{"win_length": 512, "qk_norm": true, "layers": 8}
Rows from block 4 of a small spectrogram diffusion model, named by matrix and row number. Rows with one number belong to one neuron. Each number is 200 + 30 x the weight over its row's rms, rounded and kept within 0 to 999. All counts start at 0. After the name is the row's rms in percent of the matrix's.
Before each neuron's rows are labels from the 100 clips, of 14848 (inputs lightly noised), where the neuron reaches its highest value: "strongest on" is what is common among them; "peak on" is the class under the peak. Only what is clearly more common there than usual is listed. The data: Morse code for random letters and digits, with fading, noise and interfering tones. In brackets: how many of the 100, against the usual share in percent.
# fc1: MLP up (model.blocks.4.mlp.fc1.weight, 640x160), inputs 80-159
# fc2: MLP down (model.blocks.4.mlp.fc2.weight, 160x640, transposed), outputs 80-159

strongest on: rumble (46 vs 19.7)
peak on: gap (71 vs 31.1)
fc1.116,075,189,180,175,237,233,217,245,201,184,197,181,209,175,185,248,205,208,250,202,237,175,203,266,207,193,206,195,185,174,187,177,168,205,222,216,184,162,202,211,238,232,152,207,170,167,214,225,219,200,199,331,214,194,219,223,203,197,234,151,207,222,186,165,203,232,232,220,224,215,172,231,166,196,181,210,208,259,199,205,207
fc2.116,071,198,202,175,166,150,183,138,226,215,171,216,204,179,219,178,193,207,269,223,251,192,194,272,186,202,178,213,243,162,186,172,224,201,161,209,198,212,201,176,193,147,228,189,193,189,203,226,220,171,193,353,231,196,191,182,211,198,226,149,200,192,197,240,185,195,225,214,180,209,207,218,201,202,224,200,192,170,182,222,188

strongest on: white noise (46 vs 19.7)
peak on: gap (91 vs 31.1)
fc1.553,104,214,209,184,239,163,276,140,138,247,250,237,205,244,207,191,171,163,183,195,181,167,219,141,214,196,202,205,168,245,191,202,177,243,188,208,202,217,201,211,160,186,176,173,202,193,239,253,240,185,195,229,186,190,178,204,174,169,232,202,212,217,259,165,181,174,219,199,154,181,190,187,159,239,213,241,220,208,176,227,195
fc2.553,109,181,173,170,156,233,248,262,187,146,228,165,207,254,199,207,183,174,165,203,171,172,179,137,218,177,212,190,212,232,185,203,236,231,193,177,203,165,189,219,235,224,183,179,215,187,237,260,231,192,199,220,225,215,193,179,195,188,227,193,221,170,242,243,176,218,222,184,246,194,222,208,198,225,192,250,211,185,173,233,196

strongest on: rumble (43 vs 19.7)
peak on: gap (65 vs 31.1)
fc1.219,088,202,213,144,208,208,242,234,182,195,201,273,189,215,181,196,155,230,186,200,128,179,121,211,229,185,168,234,195,202,205,198,220,226,160,196,221,203,206,225,207,206,186,200,167,184,209,231,230,211,213,162,214,220,240,183,232,189,216,179,158,180,229,161,226,191,237,246,197,196,134,235,164,167,248,152,201,196,156,242,212
fc2.219,079,185,157,125,209,183,209,199,231,226,195,96,243,212,182,182,155,212,199,213,139,175,271,213,218,219,227,225,204,186,172,206,184,238,227,210,179,203,219,187,204,159,187,206,196,190,200,225,222,188,186,158,195,201,187,172,177,186,227,214,189,197,219,223,138,192,190,233,211,185,222,244,209,165,159,153,218,199,221,241,207

strongest on: white noise (40 vs 19.7)
peak on: gap (70 vs 31.1)
fc1.242,073,166,147,233,188,190,173,226,167,157,230,183,192,232,194,146,244,227,147,213,236,212,206,190,198,235,235,239,215,207,200,212,201,201,184,165,207,156,189,230,156,241,178,264,172,210,236,223,198,213,202,225,187,216,217,164,192,180,228,161,213,195,173,201,182,217,250,198,220,207,183,194,183,221,187,167,178,181,180,202,220
fc2.242,073,225,211,226,234,198,142,188,265,246,232,196,258,232,208,235,242,184,143,226,245,206,207,188,218,220,185,223,189,201,220,193,213,221,164,201,188,253,206,155,238,157,180,263,208,180,239,218,171,186,218,241,156,161,168,170,202,179,217,168,213,212,169,194,173,168,204,179,185,201,181,198,203,181,215,185,192,217,273,202,202

strongest on: white noise (41 vs 19.7)
peak on: gap (64 vs 31.1)
fc1.222,114,207,234,146,194,154,212,184,175,168,186,154,212,194,193,199,163,223,190,240,158,164,154,247,203,166,245,202,207,268,231,213,222,214,203,184,196,157,189,228,171,198,220,200,192,203,163,168,223,181,196,177,181,173,192,174,170,201,179,197,202,159,266,248,237,140,222,251,233,165,192,192,155,155,176,195,187,222,245,214,167
fc2.222,132,180,165,121,210,250,216,208,210,217,167,254,224,198,206,196,166,232,192,240,170,162,240,226,201,211,158,214,186,269,204,201,228,214,188,211,191,241,181,198,230,201,204,186,189,191,169,166,233,159,216,195,202,186,217,187,178,228,184,188,211,240,247,156,201,268,203,248,173,190,201,226,196,161,220,198,187,174,223,221,221

strongest on: rumble (48 vs 19.7)
peak on: gap (87 vs 31.1)
fc1.208,076,222,228,253,207,208,209,206,183,193,162,180,210,189,239,188,255,186,191,209,223,78,201,191,205,207,223,168,155,179,230,226,234,191,168,179,194,179,222,208,184,230,184,215,216,211,186,182,204,207,190,152,218,230,170,227,198,196,165,185,190,234,203,230,185,227,232,215,159,198,216,214,156,171,208,214,267,157,189,153,186
fc2.208,080,203,206,253,181,199,245,185,217,221,181,227,206,205,233,181,228,209,173,189,220,51,210,178,202,198,169,177,235,195,209,217,171,211,243,221,195,217,213,181,220,163,211,216,214,161,184,181,225,198,230,161,202,191,207,245,213,204,163,203,223,204,181,174,220,165,210,209,208,214,206,212,184,186,204,227,257,250,195,202,199

strongest on: clipping (25 vs 8)
peak on: gap (75 vs 31.1)
fc1.43,142,184,242,243,170,167,189,165,183,201,229,172,170,164,209,184,205,169,224,206,236,240,155,231,221,241,182,244,240,166,185,198,220,183,221,206,216,232,196,229,184,189,203,208,209,165,247,168,179,174,190,187,220,179,172,154,163,220,231,210,208,202,239,173,237,158,225,156,166,208,217,205,189,210,143,178,207,255,167,278,197
fc2.43,128,193,231,167,165,165,209,167,179,210,173,176,217,240,200,183,175,225,186,194,163,161,153,168,205,251,179,217,229,237,184,193,218,217,205,194,192,220,191,242,174,206,184,204,194,222,177,224,211,231,185,210,200,218,225,248,266,165,160,196,190,207,167,160,189,175,192,259,137,190,233,202,212,190,136,217,189,269,219,139,194

strongest on: rumble (53 vs 19.7)
peak on: gap (70 vs 31.1)
fc1.32,086,159,222,194,204,168,247,195,199,194,220,227,203,212,197,231,179,214,241,204,231,206,213,224,237,174,193,160,125,188,166,141,255,200,193,241,176,124,123,182,180,191,194,188,189,208,174,205,226,219,221,263,211,183,209,215,199,190,196,156,193,153,211,180,201,162,226,166,208,193,234,222,159,204,166,247,239,270,248,225,204
fc2.32,082,229,176,209,166,253,229,192,197,206,213,161,185,201,196,193,174,214,220,198,227,235,193,215,197,203,203,191,268,181,202,211,154,172,233,140,188,280,127,212,246,228,190,203,240,164,175,221,228,214,194,266,217,186,196,199,192,209,196,198,223,214,186,218,180,242,210,187,181,191,163,196,209,200,217,251,236,170,199,264,212

strongest on: interfering tone (83 vs 30.5); rumble (61 vs 19.7)
peak on: gap (64 vs 31.1)
fc1.414,106,217,214,202,169,181,218,194,160,195,195,230,203,224,189,216,227,188,164,185,160,200,205,162,249,215,267,201,223,238,197,170,263,166,221,190,206,189,199,187,140,174,218,224,204,174,188,208,228,225,201,161,217,165,186,211,186,229,150,147,231,226,170,229,181,160,219,198,207,205,191,224,178,158,184,193,222,245,214,173,241
fc2.414,101,171,185,190,246,228,213,212,201,183,186,168,226,245,180,192,228,170,177,178,166,217,189,167,190,192,161,209,166,223,273,216,133,163,216,225,186,182,191,236,272,199,183,227,254,191,201,221,217,234,215,156,197,184,205,196,174,217,115,191,197,188,171,171,202,249,186,203,200,187,208,202,196,184,210,206,214,177,199,182,184

strongest on: mains hum (92 vs 19.8)
peak on: gap (80 vs 31.1)
fc1.450,093,218,216,203,205,233,178,176,177,167,184,251,235,171,219,196,181,197,191,199,200,201,210,233,204,297,229,183,215,193,203,219,203,157,138,187,197,212,192,246,198,169,249,190,239,198,156,179,194,237,213,195,183,130,180,195,152,202,172,227,173,227,239,192,204,231,176,204,249,208,211,184,214,313,197,213,199,155,183,181,208
fc2.450,091,209,200,190,185,181,193,238,208,212,240,161,249,186,241,219,163,198,193,183,200,193,192,235,180,138,169,163,193,183,212,218,215,173,246,214,182,191,200,169,160,226,190,194,161,148,125,178,212,230,231,200,172,137,192,213,219,171,181,205,197,196,206,212,274,170,195,228,150,243,208,181,206,295,219,209,181,224,222,204,186

strongest on: mains hum (86 vs 19.8)
peak on: gap (81 vs 31.1)
fc1.23,089,216,165,227,188,199,232,237,123,186,210,208,193,208,221,181,177,203,182,196,223,157,201,250,207,156,212,157,210,165,186,180,161,174,176,228,196,167,198,243,190,210,236,158,196,189,192,241,192,131,209,204,177,140,186,175,140,254,177,245,165,211,231,218,227,225,191,240,192,186,196,210,210,151,208,155,225,169,205,252,221
fc2.23,087,184,227,217,201,192,220,173,203,198,213,189,185,202,169,260,178,205,173,195,226,177,191,240,178,191,198,239,184,176,185,210,240,186,245,172,218,230,198,206,208,185,216,158,193,173,204,233,202,139,202,203,189,145,189,179,184,265,186,237,194,168,225,186,219,179,170,240,198,194,211,176,182,137,200,145,222,241,189,244,183

strongest on: interfering tone (80 vs 30.5); rumble (47 vs 19.7)
peak on: gap (68 vs 31.1)
fc1.260,089,169,143,176,187,223,217,208,213,174,291,196,210,183,198,233,241,206,244,151,168,229,196,166,226,184,239,172,212,151,143,144,136,245,194,210,200,254,128,230,201,188,198,199,122,175,192,220,218,195,219,264,209,160,200,188,177,180,210,159,170,188,224,174,192,227,208,198,156,197,173,231,175,169,238,159,221,248,206,178,237
fc2.260,082,219,233,185,188,170,191,171,211,230,264,196,178,202,191,200,225,179,259,159,181,221,208,174,199,213,165,190,188,157,184,195,299,227,215,187,212,143,94,147,200,195,191,204,147,183,225,218,193,192,224,240,191,197,213,184,187,198,218,187,194,177,231,217,234,182,209,179,231,178,264,211,188,178,156,146,211,184,178,156,176

strongest on: tone: low (76 vs 33.3); rumble (45 vs 19.7)
peak on: gap (66 vs 31.1)
fc1.422,061,203,164,217,211,166,192,156,172,186,230,229,110,244,208,199,190,161,202,184,239,146,176,238,200,287,190,217,207,213,160,184,206,179,178,215,224,224,199,275,151,183,216,266,212,207,240,215,229,194,194,227,205,187,230,215,222,216,206,195,194,219,196,208,193,171,232,174,219,217,209,188,119,185,206,192,240,211,202,216,225
fc2.422,063,195,247,204,205,234,179,256,208,198,228,175,282,220,192,257,215,208,212,189,249,183,201,207,173,259,231,184,198,188,265,186,219,132,205,195,179,171,198,190,192,236,195,236,199,179,232,190,217,171,266,211,272,226,193,225,149,233,185,211,187,239,206,185,212,210,209,187,207,268,171,152,140,222,168,192,224,187,193,166,164

strongest on: clipping (26 vs 8)
peak on: gap (73 vs 31.1)
fc1.352,177,152,187,168,208,177,242,239,174,173,140,149,200,158,199,198,151,158,191,212,197,211,200,149,206,232,171,225,183,262,146,185,183,163,217,218,217,186,245,147,223,192,223,183,238,195,175,172,191,157,193,175,217,209,183,141,238,234,197,180,223,164,243,244,187,152,228,190,252,216,198,227,194,198,160,217,201,195,158,216,235
fc2.352,161,145,186,219,192,190,156,249,201,178,251,166,165,244,214,210,244,262,207,204,194,193,202,246,209,187,159,223,194,135,217,208,166,256,203,217,193,169,161,152,219,198,189,218,174,198,245,225,220,248,197,241,203,192,199,267,172,174,208,195,185,144,160,237,219,155,200,211,240,197,194,198,212,201,153,171,195,184,233,168,237

strongest on: clipping (30 vs 8)
peak on: gap (77 vs 31.1)
fc1.585,077,211,177,204,242,231,210,201,221,240,212,192,157,209,204,210,151,238,180,215,181,207,258,213,187,191,226,196,235,214,129,159,226,177,189,162,198,177,155,259,229,226,187,223,239,190,175,154,216,191,180,188,186,209,207,198,217,190,249,182,181,176,216,238,208,230,232,147,232,185,135,218,172,202,246,217,192,223,213,196,171
fc2.585,072,200,224,198,167,133,181,220,224,159,221,209,219,200,189,185,169,220,206,223,176,209,132,242,162,213,181,186,168,229,231,172,181,165,189,247,207,226,156,158,182,155,170,234,233,199,183,183,220,174,247,188,170,217,217,194,195,186,248,171,160,189,232,171,235,163,187,141,200,198,219,171,197,166,170,207,213,163,224,189,220

strongest on: rumble (42 vs 19.7); clipping (30 vs 8)
peak on: gap (70 vs 31.1)
fc1.9,059,190,211,232,179,192,182,147,196,170,212,211,213,224,224,246,206,225,202,217,201,178,207,141,154,223,188,217,207,257,183,191,192,239,170,133,214,147,227,210,214,154,160,249,163,200,232,167,257,193,202,258,261,204,188,208,215,176,129,162,250,211,196,252,209,209,237,181,239,206,178,239,165,183,204,212,198,169,213,172,218
fc2.9,061,198,184,252,227,194,182,222,240,202,208,173,228,266,228,154,180,213,215,210,209,203,183,170,145,212,198,179,196,232,235,217,232,196,209,275,150,251,230,198,177,270,201,234,216,184,205,207,220,195,181,255,263,216,173,167,166,202,153,149,187,205,213,161,174,179,199,165,201,161,205,218,246,213,216,204,230,209,225,211,207

strongest on: rumble (55 vs 19.7)
peak on: gap (65 vs 31.1)
fc1.155,084,176,185,273,183,217,246,223,162,197,215,219,210,186,188,234,136,193,153,196,169,210,147,190,257,197,212,200,248,167,192,178,168,244,232,215,216,208,280,191,224,175,219,199,168,181,206,145,160,271,217,151,221,186,201,213,216,155,252,174,216,166,186,185,185,259,221,166,173,181,168,237,181,215,236,187,239,220,203,205,204
fc2.155,074,218,209,269,236,173,219,188,208,222,215,167,226,208,166,219,144,189,174,216,161,248,268,179,224,193,204,200,141,182,212,217,229,228,193,186,196,151,275,208,167,197,227,188,171,204,177,141,157,246,223,142,181,211,222,201,203,188,241,176,197,209,172,211,176,130,179,135,240,194,187,209,204,201,187,175,227,206,229,193,219

strongest on: clipping (63 vs 8); mains hum (57 vs 19.8)
peak on: gap (66 vs 31.1)
fc1.568,081,200,160,204,221,190,216,206,163,194,179,250,174,183,182,168,191,249,179,202,212,179,242,219,264,213,202,179,205,212,246,181,155,183,183,195,226,207,185,162,201,107,208,205,186,245,185,193,233,225,198,214,215,202,231,261,269,189,184,304,217,195,204,206,227,177,282,248,241,239,186,232,188,171,228,208,215,141,267,235,232
fc2.568,080,196,165,186,256,203,192,243,189,192,210,230,230,223,191,182,204,189,223,166,204,202,222,218,159,198,200,128,194,209,161,211,158,197,249,194,183,186,212,176,221,176,228,199,206,151,193,170,213,207,236,195,196,169,185,177,188,221,219,270,124,180,215,206,275,182,220,155,226,147,195,145,186,182,254,188,203,175,139,169,243

strongest on: interfering tone (62 vs 30.5); mains hum (56 vs 19.8)
peak on: gap (61 vs 31.1)
fc1.436,067,166,211,186,226,217,210,183,264,239,209,175,191,220,205,195,216,236,207,223,218,183,171,184,250,208,255,174,193,227,253,221,198,146,150,209,150,201,222,169,149,150,309,193,208,184,213,219,183,182,190,198,180,178,209,209,152,199,193,217,203,238,211,207,188,211,258,170,172,273,196,182,209,198,218,166,216,198,165,199,213
fc2.436,077,268,197,215,198,220,212,192,154,188,208,230,164,192,231,262,224,206,185,205,222,185,221,208,199,207,184,196,206,230,154,236,194,192,207,183,182,210,209,197,201,190,139,196,213,169,199,220,199,210,378,181,124,139,134,220,205,204,212,194,224,172,192,209,202,213,247,219,216,143,232,116,134,167,183,174,198,150,192,185,194

strongest on: mains hum (89 vs 19.8)
peak on: gap (77 vs 31.1)
fc1.392,088,190,161,200,193,183,195,154,161,215,174,251,234,208,236,160,230,226,206,180,181,180,197,176,162,222,211,199,250,214,214,175,229,184,177,223,210,143,215,194,267,219,239,200,177,208,168,230,223,141,190,179,201,181,198,215,133,258,218,215,198,217,159,244,199,204,188,171,227,205,157,226,211,246,219,223,203,244,166,183,143
fc2.392,092,211,223,191,209,238,181,256,251,167,189,158,232,207,190,223,246,222,201,165,167,181,220,162,184,169,204,171,164,216,181,214,186,217,215,189,163,252,204,256,115,166,223,213,154,172,160,220,220,159,201,176,197,195,161,216,166,265,232,205,213,201,124,147,207,188,199,168,153,206,257,240,169,204,179,226,197,149,180,194,271

strongest on: interfering tone (65 vs 30.5); rumble (41 vs 19.7)
peak on: gap (77 vs 31.1)
fc1.372,103,159,203,232,192,228,222,207,206,165,143,169,157,207,181,213,220,177,169,179,154,199,174,181,231,199,257,224,267,135,182,167,110,256,216,263,199,214,175,189,178,191,184,142,119,184,180,219,227,257,189,233,200,176,210,234,213,189,223,174,204,170,181,168,171,245,241,233,186,220,174,204,178,210,236,205,250,225,200,224,246
fc2.372,091,240,188,239,222,147,197,188,178,235,136,246,198,185,211,227,239,143,198,173,175,212,234,181,183,202,146,188,132,147,239,175,267,223,202,149,207,164,176,199,240,191,208,135,119,197,187,239,204,244,201,228,186,204,202,219,178,217,223,211,194,228,212,235,176,137,219,224,228,205,189,170,201,228,171,174,251,169,201,197,185

strongest on: mains hum (46 vs 19.8); clipping (26 vs 8)
peak on: gap (69 vs 31.1)
fc1.458,173,213,179,195,155,229,133,177,190,243,228,217,177,244,203,197,218,153,154,201,172,186,161,238,203,201,156,220,247,223,176,179,189,182,204,210,220,180,170,220,154,194,215,237,202,202,136,232,239,183,199,168,212,211,192,204,214,200,197,183,200,181,188,173,238,208,224,232,174,212,225,216,197,201,195,227,209,230,171,169,169
fc2.458,172,227,181,212,160,218,256,165,179,243,173,224,199,147,206,204,198,252,252,213,223,227,168,165,207,174,154,210,244,162,187,205,169,211,207,224,200,170,233,221,139,188,197,171,190,200,277,169,160,235,198,221,205,182,192,204,212,204,193,199,206,178,192,177,180,198,196,162,163,185,235,207,205,198,210,172,193,232,239,225,168

strongest on: pink noise (44 vs 20.6)
peak on: gap (82 vs 31.1)
fc1.164,063,153,182,123,209,200,165,218,172,243,203,198,198,203,199,182,191,197,189,236,239,311,251,201,190,207,252,181,190,269,187,236,199,195,222,209,226,236,152,173,192,199,243,186,213,185,186,226,181,216,190,248,190,185,167,208,196,219,247,162,222,220,213,154,201,231,233,217,170,167,194,233,182,231,228,189,124,226,171,220,184
fc2.164,064,256,211,117,167,230,205,197,237,183,180,196,197,209,255,163,214,225,164,224,262,283,179,239,164,185,168,173,228,234,199,249,208,220,199,189,194,164,146,201,218,191,208,165,199,223,210,236,177,200,210,240,228,189,219,203,194,199,253,170,185,187,157,234,207,157,188,193,219,181,221,226,189,183,221,202,126,159,236,222,205

strongest on: rumble (53 vs 19.7)
peak on: gap (79 vs 31.1)
fc1.341,076,182,213,179,146,237,156,197,200,210,171,152,157,192,190,191,181,191,263,240,187,284,172,176,196,257,178,173,222,189,162,183,224,210,141,229,222,192,161,181,201,190,217,213,195,227,244,224,187,182,214,181,214,192,215,183,173,212,239,144,184,224,194,174,182,165,287,173,249,215,227,246,142,220,200,212,191,220,176,255,203
fc2.341,077,236,176,192,243,208,194,210,201,181,232,201,270,190,201,218,203,195,259,200,179,259,206,245,238,284,191,158,185,200,233,214,222,206,240,174,199,231,154,204,188,209,199,187,201,148,193,198,173,145,237,176,208,157,211,196,255,179,228,176,217,183,229,221,184,213,260,196,163,253,166,213,131,223,217,222,186,175,253,243,176

strongest on: clipping (26 vs 8)
peak on: gap (62 vs 31.1)
fc1.516,143,185,169,167,183,205,193,213,190,177,239,169,200,225,198,203,209,185,168,173,160,174,198,270,202,236,234,186,174,244,140,185,219,200,203,248,216,210,153,172,208,192,225,279,225,195,219,143,166,204,209,135,234,154,163,189,185,223,140,171,230,212,222,252,189,230,225,246,143,210,132,227,190,215,210,204,204,195,226,199,185
fc2.516,141,186,162,234,183,194,210,211,208,172,134,169,170,184,196,197,185,199,231,226,241,228,192,134,194,206,239,198,169,151,224,224,215,195,214,242,190,201,254,180,201,198,190,128,185,214,193,266,236,218,205,257,194,249,202,208,223,174,265,182,166,211,168,248,199,226,202,152,147,206,137,183,218,171,221,195,194,199,170,203,178